Rows from block 2 of the encoder, named by matrix and row number. Rows with one number belong to one neuron. Each number is 128 + 32 x the weight over its row's rms, rounded and kept within 0 to 255. All counts start at 0. Numbers have three digits each. After the name is the row's rms in percent of the matrix's.
# fc1: MLP up (encoder.blocks.2.mlp.fc1.weight, 480x160), inputs 80-159
# fc2: MLP down (encoder.blocks.2.mlp.fc2.weight, 160x480, transposed), outputs 80-159
fc1.326 104:108081107094094165105148098106093118154137159127166194133144157146129110121082159117152079198178180096197146157099111129103113156171151111176090182095114193093124138089174156143104081125124121183089142137085107140136110135139091183113103082
fc2.326 100:136176105185106115141220158171115140136143112188094105041102165039165141137065128114125136120164162119093190124107171094150150128124087137168133082137096111114099118122097165130137098124174087163235111122119127089139129154071144109120171129
fc1.327 113:154119114129085168094119107150164152150112065148168199148151169147154106098105100114103132169174135134247123115091111217103142124061104133167109142112143129135095124091138119130164121130163154099140067178104088154146057115109075129078096105
fc2.327 103:092134099183141131161109090125090132154152062131100130173108087139131158121135151124154088097180129115164121124132120103136111147156193170127137156095118159120087155188135152131080059119115142093152186163152087095097147128109085118129105064
fc1.328 103:124102091138155094102180149146155176146162096155130181076160124107171153116121143108166175150110141151188128160164104126115153073147105189179146085149121164143124099139205168125088155081125159159169147135078104150138132143136129092163148120
fc2.328 103:129140142109091124146155132107130132107112055155125159115084102139153111161120139106095180150040112088142115114121136174116121119128112174151120184094172060179116155109134124152126201157183061154106157087167159145171134111112187140148107115
fc1.329 097:194147136085121157122106115143172095087118081123180111088069146133113084157095144149129140154153124123182093074132143140089117095129115119143154118148195184143130126120169204178052114200145130044122048131127066128127149125130145167108139146
fc2.329 100:141151098112129100123123159136149116164124146162171145116140131101097208159116139109151140131187048178068141117122094124107130140150149169123124122151101150184160142070189108137113177119129122110063106137137141128127146130108157124061122152
fc1.330 094:168133139129108147061114121036168116113133080119156145105148117202195084160114165166143156101130167148166067129169112170154095070142105151109131184110151119063108149103156131124156138123133091107089182110181101133118137166168165123143116113
fc2.330 100:105150132107157107125166092145154071113074180102081089137151106135060158165105148122130153153095157091125129150119087131082125111078155119142141111120084193119104177158157127152097112119179128140085131063079114107190108111082144156130112086
fc1.331 097:149142207105100132124079142094214113180139130145140162128136128140165154134164130130074115132129112082063105066163121153118146130084101160087142160118131092104117134089105136167099139114175093202115176100138163161116075118147153094156134166
fc2.331 096:106104194164122185071101131074085212148138122081130135092097103131097129145146128106105092122109115141151133114163100140152172137121116159069132160099134138129129121115131195120125114162129143084136153116089134181180185131118147157102110149
fc1.332 113:140145159107090158101122126103086109152163144169156128132153164170102111105117162093147141100122100160091112091162120147148100136123081135103146107202152138093070126120074106129091032167158150172074124150181069125132171094083148138131140127
fc2.332 107:123099165111177121140136115092128125169123157121107103115093156116091111132145131130052147121154117169110163083176121096122160179134111115166172101216106108114154125171104151120136122182132121069107149079139191150152098121137122122206084148
fc1.333 101:179087156118085094104156150094058101145140167109113149130165207163135129101140192094182124127140096114124093136124122138113094155113100200129137139130178147065082132073147128176113124120149128104100104141149125140149112132151094150122164138
fc2.333 103:135144150180115140144181120089091142102209151094115121118079126123124088070142107155087126099052096103099127113137100140125152141124050114103105149140173112113118128178120106156115184137172097158151141174159135090098100098073135153095127127
fc1.334 105:119109136153129132103092157160136161119184135136152121144120045152153166185128124090141115099131148040134093178140099116177125152128103123097171206115143083082206068121154145168114102139178139136106151111127095152143131083196082115154088113
fc2.334 098:154101116116098100149133127163110121129120132174087066231122155093102114137139136095098100116069049098097105095159171125075120138127181163144132141192118142165139091114064078159179141140120126082103116139117131139133147071142167170104154089
fc1.335 093:212183059127120146122178152135104110121109157128144091126169106118101152152100127108132124172174101101160166119092161084105171160157154093086128120123156101174146131185197104132164134079102121143098185161102107123076125133113143134187077093
fc2.335 097:202135171162155161118138118170109133087138143086085100169116109138078145121138146140157121155096109066096178071100082112102134127118158069166123157085118091128142101166073127148088112132165125111143159165124104117114134088128114080123178174
fc1.336 097:173142164114041144072145111117138183095134119140103166131158106152115057173109076158173130122103111117113148079191125184141066142130134135076118095160116170145109136118137129169116104097087138147135131075152080119144176178113160117186105096
fc2.336 093:154164126160117085060190124077146160183143169148133166147081115159150053145140076118104110158098108099076080110146183156085156079112145122104155116143091094146140139066107072125193117166088089135182128162129180142124134110143126104112111145
fc1.337 091:138088105155109152111071120181129148100152129123086106141125133172125131111125149129164099076130122146130151137082106169096157124167139111186138207150136133143106069122104124079110125156137121108152132173130058110136134148139122136122092111
fc2.337 095:151116159124125153193171197152089140123115122138190076154131131109173089143127116184106113079132123105129156138143124151134143185090168158075068143110074130009136159135089121138161147164112081116140130085140101124119052157146101136053174183
fc1.338 093:086199098179046121137114092139136193156189101138166146131167079089121122133122196152149095162074085150168110159133106134157109159167117084079076192170103114094109173115056163114100138138094142161109167142131145085141111108114114116126110141
fc2.338 090:110132109107115090080123159192100133201180107145115126152086151123140120158169177114119177094125064127099136108141149071113168151110127124088151132102128161135101136045132132145100086158139167113130140134157114154095106142122090128124138093
fc1.339 093:111146144174115155039096130132139129185119127112058101145170128148131172106120140093139089112109128151124131136134120114126153155145180158138138076097051140083112146118145142158106120113207138087136089112115110124111109157051115116138159177
fc2.339 096:181114165120128098147058133151196136125150082174144107111179153154113163149130070117130140158151119107141121138105165146133111132125079099173113130140181146156128129159083090118121138190119161168144138151096117155131135102164147108158093149
fc1.340 093:181152185144097150091160121060094173119132131117088149162188121127119112160100148088073149126101102112191107117177092133094083102090084189145113121157136182145112119131127136097176060073158161152121157063142080100150076092110140089135173106
fc2.340 093:154162122075147113132146106130148108169087132130169101087122194108095132136060154225133146116089183199181140126112114090083074133112156172142121162113066104134113159103117129129195151103096077090098159143096158190112114136180166084102152138
fc1.341 103:159208137111154089173136126138111144093150118139107164139114153107145071088105154221140171201099118114075109134183102092120127127113140150136122145178079163121105153094112120099055139144105135120127088108189170125170134112144077132141191121
fc2.341 097:154089070098142171123167127107216142123087103134146085122113135171168160113114181079131143113058114124208187106109177151121125119160133111141172128120099156087178115149117131189102076117102092091097155145136182101093165130130126125113129101
fc1.342 088:149104084109088160090106144137156135105087105174146142058129164154139099131114120132167110110183100199167137135137107117132113144155096138137157163134104091151175146161185069096148129107151164154181146139093094106127120096153127112140094112
fc2.342 097:104149126162178136180196086116109150170104120126057145130097052170124182079117118113157110083098118047153151196161184134197111110190128151117114159111131105108132150144092104125168165144113167122119107082093138230099090100153131101112159147
fc1.343 109:141156083077138140169092160154154155166142124198141090113103079204107160141067092093159134114123071066161107095181098137070144161148119119123146102169114190102167158077141103135148119120160189122088133120138020133126105183128078094160091110
fc2.343 111:146178164185114137118114138089145170102130097126195178148114153097098142171109117107097160097175113118145086126136184185102156131155149128156129093103147085123102150104101157124141121132066107119102163096195074143113187205105121160123103112
fc1.344 098:142149110161147098076063083094064158112130129164125169136137158075115145205120152104181117098099095123162178074139130126099119115145110172116112081164137142200123139081080161099091186072120120170123098178160088097093164076092172122079149114
fc2.344 093:155128154116110084187090110121134119162133141150161135154152119055110164099098167161153094126121110125118068094110144102148105103155148096109096166147159115162143074155183107143163050081109095174153167135130104173085117141172129112139094168
fc1.345 091:143128090118114117104143110091088184114143136110167087173167146121154129125174165138102105139124131107146103163119160111113195070143134114136148063158125130136138130130113083120149083170117139130106088109099150137105094164167163104084123124
fc2.345 095:127092135169113146110102137139189136125096085143096102129087095157143090147114131188153158140173084160177192171115156160149096077173121107148125084127138141078099106115153102163080157134143151160144173120193049129130126176091134169158186129
fc1.346 096:163202129106080099154141153112197118123188119142171115163136142088192158143117176161144142136142125095142174095104095176133075100130140146097114204132141155151117167099103086109129145142155108111104162160068156115091121119101125133145189076
fc2.346 092:159103169144151105158052140116177118121144121156088140168089205148095157144097126208140070101122116084114104094196134089127122132106101147133089138097114098178093135152144135146109098080131119099137158081122118131127102134138160133103148127
fc1.347 105:172145114185098145112179119157082150134137173161189059112141134123107105138103104144108128147085155148117127122110095126136119085077130179153135167128122150138171078103111115093124175160102110129140170116147105103160174153138126104128152146
fc2.347 106:133120089110094121126140076140084064110076137092094170132138146145069094213073092148153168131116175136145140183093161163145115159147128139098090108119142137123125134153105101135120132131055139161095137124161144091110108114151108112102087126
fc1.348 088:143147131152144203156127133172111089137087161155087124171148158123159166096058175138139118130119116133102045129120099088134161076131174079029163185177123127097152151161132171107138149113122034134071118059134132102176112143138100079124084155
fc2.348 099:077137149173143094088073120165119149159115096119119194160116117210129096184159110133138077129174139109146141096173168134128085095096079141116141152103135127150104127094124171123149148119162143179122111114127107130072090186117165092098098155
fc1.349 106:078127181112112152138138134142085111175093151105138115134118077073197115126096094167163163098098121207095128174181131135130118166142147115108127091053121077062176144113193106114143162164106142080158159140110111138139094116101155160126113162
fc2.349 107:133134100194120138123123056105173142089150140164176155087106065169060138147116148183109141095094100087150130111089102141162114137069141163145138220068110138141108114163088075080171159144095106131103164146112130141165135118089157077082125131
fc1.350 114:098107153172083131136143124180148169148078140173130127114152173053127107136086182116079182121150117147146123149165123120122164090126158097173081156159136169178099110165163158080060119183116176164104148162109124122099127122098128150139175127
fc2.350 109:156157128139148152137129113120148166157172073128096139121145081127097079035077089127178140136102159088099094152101157157137076136130121195115109102121071110133130112080157122089144167082148098109186133097181158128146132138127152181130163122
fc1.351 098:140154066067092142127100106158154149164086196154112152151149179133080134102109164097051123162141123194150120138117133135092120081114132085153152092189174142194023126177123144123095103167129110138060110146153120126121096130134085159153151145
fc2.351 105:138119163172173082159087082142185174153046112162135118138122031127109082136106121162108161132083158149075072126084083127148098137098148146148162051130137126144151158167097120108124153102170188095092120080194117141158180183143166086088160120
fc1.352 103:146162142170160195136162101074125146098144108132100186070124126122137140119148134106102132116177121124151121150110061118170141112170152092108098129140172102070148156137187196125136115104139100142117145096216137142127127114125114073097112133
fc2.352 092:088105117165111126135089190123104171083151143117202126054091141142118130088113105132107154158189114177154121065176142104150144113106116119161085138122106153114149105129086093184155133105158132131111099200152158160164111158114131208114101127
fc1.353 085:139101129116081105103071163093155189146119101127118148140099191164111116080170123054125102137046096184106163105151158185159108114149101107104108127155146089132115132135118107121057079099138104198130137123149158143151170138140221146137127168
fc2.353 094:122115140090111070140110186161163155126159085129107134120151127114160078098126078072098109111146063144122096097101137137096147152178124136138130127108148155209144129129087133123130213128154137119158109164065147123127119154093155069132106120
fc1.354 095:152138136114147168178137093142221121055097111037131182089156098145098183148140098177125138149162074112165110098130146123108144105123085120083096118118179107103090110126204135071124164129131145113125149155125109136086098136150141108078089118
fc2.354 105:151130193153106130156125112165126131135117088116073126127067124118090131127174117109119088129101107143074088115071135128188113133182070126108165100121168149187119154199220123125144163132121139134089091112147132105112072043098112092183126179
fc1.355 096:132160106132154155163128198169134078089100135152086111166140132101128131150134150092117221156156130103149162130113150111117195130140131089064138086183100105130177144165082097151130120138115141109176138136184150087133090153072139109170129125
fc2.355 091:110103146130119085093103228120174142112155181113101161106177106166174119158096157140117068154226116176100123155106131077136159115091136124183128103129141147131099101074130141106116104125117107167159122106158134100086175120086079114120117097
fc1.356 104:122177135114099123111103128141141082107143044136159213133090142117138113089108107145151159150172116139130087123135206172104128104105115122167110118147090115124125159210191112124152150093130100121107191152127142166107180122085164122118128124
fc2.356 107:111082095112149140113230131183137142174128183126097076136121097199205086152128131104133144113109137167115181127100070123154079146096107176120155131102125170147175098113128112171189128118109106129124146111129164121163086133195123193100108154
fc1.357 101:096181167123149123138097157139151192118120158085086151135155126125169074143164117160092133164130137138111091149159095163104085149129148121138117129111189163134096138113156077149097116119091150161093169098164132095055159147147108053117071130
fc2.357 099:138156169144135147172059165209130146096149125076136157106071103130117143157186106085110112171135159084155115125134134081089175164124120201122187144113123080074153151131177096147157069173081122137179144077212164087107099117108091090135128139
fc1.358 095:147157106062135104122112140110075116137127185098121168163063097104173118111151153075112215117089171154136114069097175137157089124123159128145101110115125130081092123146105172076134116159094111110084109156128195076146132126141086100164143085
fc2.358 092:096144137091108134142083176123073117146159137134169160127147165100167120149183118110107075131192143113129141165133119175098135105121098119122160061146096070114174091086166135138109074154111113109146131125169111093186170157130090145109128090
fc1.359 095:142121056151155140161090135133115134128164157144102132186081133130160162167070106120171103131134088194137092112118148086185175122126064103103154114131132159025135177084092136158145118100129095125094211119131129117099166099088124161156108088
fc2.359 110:129132104105161169146151106105108121146172133126159112058108133151081110127109096102073072141174142163129162137176112151140131129146098150142163070178124148072064120107120156049108115154148192115054132133175118117093086145131127138179175147
fc1.360 095:107097181136119137101072131133121076146189163115144126162158150107119135167067098156074115173123150099165108109197126106147088079121173121196160109121101102180130080096124126108040156116094136085137073178124081194051163155117126157106102059
fc2.360 095:182108093091167166126134122159092084130122197097099147131086129108102173129122159136148156124147140202156184176088103093175097158130128123098137175169184150078166148029145122105130068158197153144139135139128139088066123129085134094126136133
fc1.361 098:161143188130115136115110100128114118134132078121124172130114157196129092106117097063135153206140097179117143187102089078090080066090196166167152152123180118084077122136136139149089141071174112078117164135137163086119129108202125145121123127
fc2.361 097:090135115132085176084129184135139165116132166132115160132162126099180101138140112107131154110100126111139098131141083097117067183167077110126077180084173111108115100172155157093140093134143133170182105127141104143103119138119135071151135125
fc1.362 109:148092104132104135140119105164140085138153175105087086180158176172142109110125119193105155144135163095151128106102119150190060118124145118166093159084160083157102117095102107121130104070064138091206104155136177163108144155104077073163110048
fc2.362 104:101096130154110122154139189156188112123103135113140153102179124168115146144087107125124150137157108177107159211150131146204141085183121158124173069093161146085115118112173156169101140167119148147141087113090122134124112129171110140145132157
fc1.363 093:104079110119087102067151178096095100110124079173108144166163150115117120132120126092168170096127075095082109116149130142146148093151122129110147140147134121107174097132062152097137106129144164124141103176134164117098083127160171160143104174
fc2.363 102:115177143145115069178116187133119144129100132111102170154126123168143077095132121133107098133192145134101165148179144158167136093155185147082169126198120112092107089138121106100119116121146100079141090111129121165083117174122125143168156170
fc1.364 096:167073144133124157162156107127168118120168125157100156175182204194124092122157081136146138075192108139113139126096129130161120127122175127115104138153137096093109081185138143151162077134065110077141114116086095122107138094159100142184143067
fc2.364 099:073122111130116151088104114102131109054120169157135129107135105116128152170128101123056117135125090134118171197135128126115104073149136133088134098143165101084182109123166094169091109148153069121108139169092139170156161129106143130113077219
fc1.365 107:096113170115139063150095148159148107108098087148134218126150146113159098126080111179154126168093123148169095095169170201153147094126114145163203099085122167142145098177112120066146131107161143104105128143102131149130083129101147148195160076
fc2.365 107:109154087130158150088103118148103160155121149133053138099118115158071124112145182113154066124136194163125110105163131124111101090105130049124138097160128168084197137188148134212174102168112181150121081181149139093125079100109101158075104116
fc1.366 098:139139190082106161114109121140102142085133183168157120103120114084114133101137136122117142153164083122120070164144112087137067135164169114130134120172136082153109162100132150115053156147162075196085160134116109121130077127105107107115104171
fc2.366 097:162087142136111148126112090098209150104125156106167136104096150125123104151153116121081165154194077179133064078189135094131096146096178099182128109100147062118116112145136158110152116160152140111136135151132118152115129103157101044137118112
fc1.367 104:160076125165101159100121193147128073093197162124137127105145189160150138170105121213166157135174175133162173160149085153085133082122146189120079168127204093079146095120125112119147103120101121131138120097122144100106086176185142105161087102
fc2.367 110:077143149087086131118086125140118149133120121097195119114075105067134114067132152113097156158131120173101099163099127127123138115145135123195113142152123130098171136140103132131065081102174124216162101095090158167122145184074131144117141109
fc1.368 102:168138137155104120151157144080144098077144148059168079120075121099123090104103083080109145186181120177129144082123114144153166156167143107126141169151123099157115092127110086113100070153132162161199117110134151145086081144122162180104116129
fc2.368 099:081111132107113153086212139107182167128207122117127172127142182058106147132095099140131148131101155163121113113133145123117157162142154141152114113105145100158095155141148132143138153135080090123108152122086076100108094076150078011091073104
fc1.369 091:132183147140195110127125063193061140096115122219154127107134128147089146123147178132136146215224117106113096144076086113141124111153092148066116070148111081168067147161159180139142134111133108121115148137138141087081097135110170081129125143
fc2.369 105:107102138138168119152096160160132115169121163076106109123054109087092147130137119092154185115143109072200165092129148142125099145137117117132128162169185182094141133129089123096122101103090092112151165125060145079165088124180157148110086153
fc1.370 093:198104121136136127126098157176142151102072144168128126149148084122117101141074099066144123183112119100144130086156108107092084132128093172092120076094122166145138151156143145068092202098149114106138122138119173127126143134126163081118146189
fc2.370 102:084131110150162187105137126094169142149176094164101135156103196114118114144180106137126105108137123122123139128134181157099121124064140134049109173130127144094050102195121126088127144128193137093132135149055096172128123105139121084145103091
fc1.371 097:077136172093166150139114084110172119107116127169124143160165193155130139118118136113155120106125075092163100189071099095176117127130130088137104134187116122064144104154091146180107127122136111104087154141101134141153119167152162161122111104
fc2.371 092:158106126120059060117210099100067149129110125121168153065179136147138093156119136165116092132172128120108128140134114072132136158140162090117101142098141089145078111120180182108108135098126124060146169091125096137105146120135106138128113167
fc1.372 106:086130147141139107104128124172098138168126059085138066101178133097106071150114089131118138195102140118153142117116113114060136099125178159181090117187062092125139157157110110124171139117107169092128130151106107059151112154136160097119160153
fc2.372 103:173143148141129137131084091165132156098120100125162142144102134133132107087099092124151174169099126106152116054065121131171076080159133094118134118103097079060142148076137106111132144130133189102118188073106147185137079155116179093121184126
fc1.373 085:164178137152130158140104157126116164179148147102140154131131107084092073165130121108113128137142158171105116169147095171065091064122133149151138157140128130151080128133168102077083099126132168107120116111110071158158096135102100111070156145
fc2.373 098:125152121138164078129166150115161099140133082152131171157094110111188154089088125167162134110117152123124131089096113148102128044129083117144112156099174108119167093178058149148151217075069080148180117099186092173113124127130122137181183113
fc1.374 104:120103147168148139087026188183143169141157088132121125086089088197178152140087179143150160103166172068152170100119147153152120147125098140162023113090101139151134114121080130101124082157158150155114120078113092107118147148182112174129093136
fc2.374 096:111077183058092125084095136200131108045109122114117118109137147079121166173155150126188145161056144125128143142152078154082115167120138142116165145183136079137150207172046118154143149144125076131142136167118139155061096127098144125085128135
fc1.375 104:093124174123167107175090111144124095204144146129121138107128167086127076129066129125087108136137119190180096132083115116153132078129155104206072164114150162154135140169150162068108066158106176134123077144131114183080164137087096189120166131
fc2.375 107:141185144157090111088130104137160116105138143094129140124187139138117081060143091139133128149094164095124111119120105171121165116153131133118111094177069102095124161100119105119148147067159137148091127095136109143067154187097204148153161146
fc1.376 106:112100094122114133127106117074127164126079113101165072119130118110180130211116143130126145174142071142117147154123148159112151117140153217137136143103117151124082095114170130145128109132132132128128069089100099157066073171158217148194147143
fc2.376 107:184072123170189089114127158132150099188161147111121088118093104176097223134108152139134119155051097151152153112124110109114161118106149061132084132140123094129176147163160177177140139127082144099165085158102160086147058176116089149107103107
fc1.377 092:101084135076106198154125114168147169100130093127132120136112183205159101126161168133150141122180114128123195186090113128112154112102133120139094150170143160156124131110145138084150115125038134148144148110143081147152127120097114205106122200
fc2.377 107:155100138140098141115111128154177085171100157197126098111146149190078128026114130120171129105124114153131115148121137115120194157140082086096134139159132156155114166084142081078053106127155175098138114118138131147174102072163148085151184149
fc1.378 107:196158138131143164099121114076112104075084134151131164143171193127133086113090190104080213088187154162134158094117110126107112129085118183117126154136124123119103095071124159093132185112093162101135130099172101191133151136142132160097128119
fc2.378 108:116099177162105107080172111089156109107105108122182098138118118127135144106121180129133132196045105093139108153107103155128125106150131081105111137094119188144132124190108144160095126103130151115110142104082175186150159124099119109095169080
fc1.379 100:100162125124089145161171096101094125142149123106154131193125181153184119126130081157154169124107140078185063102138111071201110132162130118104105166105109092172116166160127164117092132193157164085082168081144098123097163206075123109154122134
fc2.379 104:174064098139142145202116122065108124111173167176146115106150031093134117080094107122144143109154105143154200168111129179099129082178099161106191144144144098004086132091111115116142155135084135160081128127117113099113119117188146137097138134
fc1.380 097:174198109137097149149161192124134110146169100099119177103121065143092093133103133143055112131137113149095114131136086120095096144194094130108098121088130138131171145208118104090079136124114133164131124142095087142163157159154111117111185211
fc2.380 104:112136116092147118128223134102133120109113136185086150098076147123175139092090167127161113136067170130121131132145071133117121079193101153138140130088165118126165064100057163111164203135089119067090106142162137133171173113142135106090192153
fc1.381 097:118111192204145129128112134093197099096111091167191089083100099092066123112067175146107162116138177167136134119155156132119158083094123118125149168200077165114143090101119108104183124101155113160134143088175109105155145135066121186130164151
fc2.381 096:134080120077131142122128154176163198114089131127129125129138097142115054153164111038114127122143136156156117106081085083143150055128140120102089064058133118145106094078114204093136217196146094105128130071137138191152151171168104110075160093
fc1.382 103:205140132127111105058088158186138092139063157155067108140114098128190114167140155176177104087129144176162182152055132131079086105160129111177072106077162136113136131138081100145160106150113148093138127121095148162128131132142086113082125131
fc2.382 101:156131136123146116234136121122095110155131116152130156076149104113119141105095105087171160086118109147096121101166165127135126107164200089095117092188098085112062097102121115124166148116134121118110151171206123127101135113121141124110175118
fc1.383 105:109153125149141154097175132113136116161080159138201135144150183110139100159110144111120196168153109126187122117089046133125160104066146089144133145101167176092021119108108117169110083166158178128163095145124072133143133105133097099111141123
fc2.383 102:101134103125151127168098156051150082128130053158083146171133123111154106093130158093187087124125117098140118136139125116135126166128157208129164135097060096148147157199159185124130113121091111105173105111092139117141133168134154083106105004
fc1.384 104:125159128182225128164150128079085090103122112069162196125113077188086089110125158130095114123120114120151152139152131114136121120123112173109121138161130122148161115112091062121133156120097160082110102117174073183169134137090208123114124150
fc2.384 099:118131117128145108100180143092143130141140137151096117122161135117132110198126134135086176101107168137141103143097177155119104160103125124122135139123124068172100107196162177172078111139141103148151124083180122066159205066120076089114134078
fc1.385 083:125129073138089097126170069131106133070163158156130127160133076127204184083167147127139152124082141142118108140144071105103219119148121159136106159127113151123139202120137140138110105110180087180131060081149088143113074140123129140140073168
fc2.385 082:186122140137172111136152151044117154140147147145157144102136137127139136139028143110146184121159167102143080103137143092138098090121191108103134106091095196124114183137091100158114228140146143134085117129182142117155161099127132142138142156
fc1.386 090:132094134107129130178064130099148148130117123124154130195106081134145168122086078056132109200203076153028087105106142182146106108105136119157113154143129157083150125151144126146081180165117138057118097120152137146087139088159092185122190160
fc2.386 095:072161083110142109107115125114108120144124158110142173188103180132188130102115158136137101085204167080183098076118115071084127159155117134172089162085086096143155104174160166142146133167114113125175103082143123217114147103117119087088114161
fc1.387 108:142132145157116115084208132173094157125183109088132102128120140175138120096133140093160119135151181145149074155100139111154173103158131144127122085161106133111117060147080183148106049169154130140136085080106117108164168135070103123083093050
fc2.387 097:122109125144133167126140127063133171105027057129104162116151115127170139144124161160089186105082099139145150077121145136111108115160119139115203094139111169138085152128090123106141167087122123112095175106201133122103140154158143095177128133
fc1.388 095:168116103105090103151112138099087166135116163118130050169109080130141085162143187114175139137116154077143181211130110112087110109050113107090110132134076118116127132128139145139123165116125133144125099152141145149112100095087115099106147156
fc2.388 093:142126112109118105094179202188123114129107192188161120107127103127095107166145128131068101108138155055146127163121143195089100133139107165128159151107121061109107134143154125147123121145174124107111082101118063120075126124097163186154126091
fc1.389 105:084136089140109170130146142210125113097118107191135137139145113073111121110105151089140126152133128170085091062143147148119154123074145092170139136060087126145098139129144133141118081108144090152097162116193130159121131191115173170087155172
fc2.389 095:135154128181131092112106079165131117099175115141113104120183090120096168059119110166113153131167135096104129136131145138129111097146151104122098105112156145121178111093065147132147187130144169159123124171047103138178133152121077191109147125
fc1.390 091:200111162083145161024123089116078101135112114108142092138158156128090160149182173140146189133137100097105110099105133109131114092099127137152145103167166178115094101152139145147088133141167104058138166165127123140067125155112156150124169134
fc2.390 090:122150088168100117121148152165098148160154160102097157079140093185099174134130086109139118135120108113164159160220109170146120124151162114105126139126152096101169128063153134161130107151153134183126077098158081156109149031071081122129127164
fc1.391 089:200092111139111114124177102120120083151109056117157141163122104134182148179180098181174162151166160135150150140164116111146184090126153056156129088149174079134212084131109079111113070120145142100108128153077162157172145128083122162084128149
fc2.391 094:092137161052136101126150180171117112160099133102129126105095135173093114135113138151111078089151083115110073145148117126157135127114122196135160139145143138188120138160114108103154170106147160163165133126134069140132155162155182086175094150
fc1.392 099:108162121103122083137142185144132136093123166064158060139203152069106133083115125188130146147140084174169073092167148117199143099113177173118092151116049076131140148113100039100130126140135157089098143147169080153111093152128092116128124162
fc2.392 095:067094101121129195106090105156139101129111179170134176101102146170100102190109133091116161092071108103124114158125090130162098192121123087111097165136171130139170145082161132154130144110168140127101102138122178143118163151142123131108126126
fc1.393 092:113137119108128098128124140100120089110148146091092148148174133082078140153111153116137095162090120124140155092152145091090114086100163136108121133149089147121149185183110117125130047081034121120139146056145084167131188108096149141126156167
fc2.393 108:082152126165151162115136113140111141098112126081143129113087138150135138181172057106165095104070144112159103141119154152130142164097172082146136145136140084123073168069109099098162121127123100065186127144181193162133164137084129160093215152
fc1.394 111:137165160175114135098053103112082088186113079133151138116092142148159079146154106153105151126163068151143072074099124135149095084143171162202186166118154166158102113106097093152137174140168138127124067145112126132169136134115148226120144109
fc2.394 100:123131061101151134160147196152139110112112159130149182122148167095139148127124186131204114138121154062139104131176150085117152185110136115055122149112146134127178128174149102186102126145062121129142120155126098102110105144193073084125137192
fc1.395 101:147102139174113220099119115135168127122141099141205112102097145107136110146134081162084151101141114133114120131122155073120112179156132123106161130148137150239147054105129161161110141116102168068118099137063084191079122093141136135136135124
fc2.395 100:098097185150138106133124151077115096094096185113139105116103110154101123189091147119095080062087094151181135133147090144104113163126132136148139119121182134061139179176135209175098053145138181154089141135106145112163111166163152115116122165
fc1.396 088:087106085173134156162136094104081169159206119158109096072150040195142138129153137119066147147146112087160151134113164090119143102106154141109157131109100103173190080163127089108086119039128138142154118125092102133154108157113088139085139135
fc2.396 096:150084190154111177159108146153162123171127098138143078116149121106099133096124148083114196144176092144163084125184146178148169157180174153173117131107175148150012111136145068073121119118156100108078093120155110156134120143134176076148155150
fc1.397 101:151067136108136111127141165127114116134104131102145141137101168095122151149127064156075184143117133147156121055187130121186178064125164081169100091096144174145108131103105093052076135108123138135154118140100114142081156165164072128120087073
fc2.397 106:144134122083163161155121104155142146174155170114067129173111089090172117185124127059140096073168148170166160122108136111151105195132110073041116091150175061070131081097136101161170133185149169152127143081113133119124181121146108099098159132
fc1.398 092:154126094077125117110107152141167143187144132161170117138063135071143115109105114140137119142126154149142090144164061155112163175103128228204204112097105139073174125074100152085085137131117071080097140178128138191096202116074155110176134136
fc2.398 094:111051109145143166114071125155156101119091074162087104217166104194119146125147141119136120117139112146082155119191157135098164113145156230075163072150141160126155168124098142125136119102192076145139080126126081104080084154116126083138070110
fc1.399 098:118111136090137119103148145150124147157134128111125145153107151170115115082118097125186195044125091113104094108107159178164130139134114159089144132149069135154122127112118133118159155126180054153126128172055105155152158136095154156123125150
fc2.399 095:078198108108116087132094122171118177166086168107144170138057169141126173149045118134069109138131099131130172159174062122108119090119127143112107122120122125134127108128115109106118159140123134124191150081129119153122106130167158083118114167
fc1.400 089:162133138080130148125109201050103147124150174143196157133171163122156165164170151144111159140105173125081149188175176116159150142120142083103124109173123069183121127161180132112096088123084056140099101129126080143153155087117094100125141151
fc2.400 097:134153162150089110149068113129157171119104072147130158118083120117151115164079107100113135170097118198197120160099124139157130146146100108101142179154154175115082055149143117164072047091124157145183123096177068133142097125136088124088206140
fc1.401 103:173095175097184132190113163101135102103160088158134092168137169099125164133094144094144137119135112107127098199180109120118124110193185098071112111139088125144076100179092135087110176145151185167103169188176091157160108218158127132160139145
fc2.401 102:146133149161097103134086113160166193118118133174132105109114159150159130100079146109040095148160116149167132163100129099155103105152130105088168134134146210124097050144138156115096125170139150195199159173153128107149194068098081149143203123
fc1.402 106:160157118155149131084153123147096113124107110089154167051166160133116123143104146132152074047149152143139131099096137126180208098150132132146100149129162063152141152081145164092157157109094101152103117145098124182123116138137115118077130102
fc2.402 094:106153104126145141099091086138142032157086152107150122089114153183073142135165120153140147097143102168136118151122078125112156126090153127128128166086104144101094144150128137164155151156126173140134133121086191131165134150159191125135115086
fc1.403 117:141127155132160086121104136106123144136154160129127161080165132128153155105115100150162128142090128166123119083172145164076091102134061118100091057127144079127158076108186103110133100108147092171105133146137126107128155197106138164146091137
fc2.403 099:138131070062141130137187153142183140119122099188131086081114008125117127100141167117159143145126081130119072154143049134132146147165154191113152071207148116115124104106146157132114127104185125154117116122168140095104099138180117173134125118
fc1.404 095:099145149119116167163100169139079157109122183196103116151053185115122142143070152120086108141133113131132104147128100156128114199133165144122191159129116088086152112115104131115074171035150121154141109137071132123136103144021124133080161145
fc2.404 094:134132147129105005117040111097097117128161130195136135147133169137108091141137119195098125128150148161087132108114132116136154055140112122147111133145141112185073168149135189133126158109101085117138101146096126085147162150136174155107121035
fc1.405 101:134132156101169148141131145152080144096128065092082127146171078115162123143153117102146150070099125144118091140179095132119154153105132139081128141152125126132134151129129106137147124109181175123149123154146196109131089194137147111129121205
fc2.405 097:147181101215088056183154106152160122105167113159166124132105115101093110132128146165098141101144137140081131132112133119119073088091108121145115064176126104095130138178114129072094099116216131163146144105163095053138189129076115100118210092
fc1.406 086:106152131147157131150125125153148107139180114114138174137123125165113144076100093145100086114140108166031079158093144142105170088164122164192105067095123144086157167143170134134149110084081200122040117078120074163105156170098149103103152163
fc2.406 085:088136121150154162099155184154118105097142121104117132167163112158174072103189132091166110040116095095152162134128181142100103085098072125115148148136110135182193136142088124176136145135205108155132088148156089078125110103162083188142090113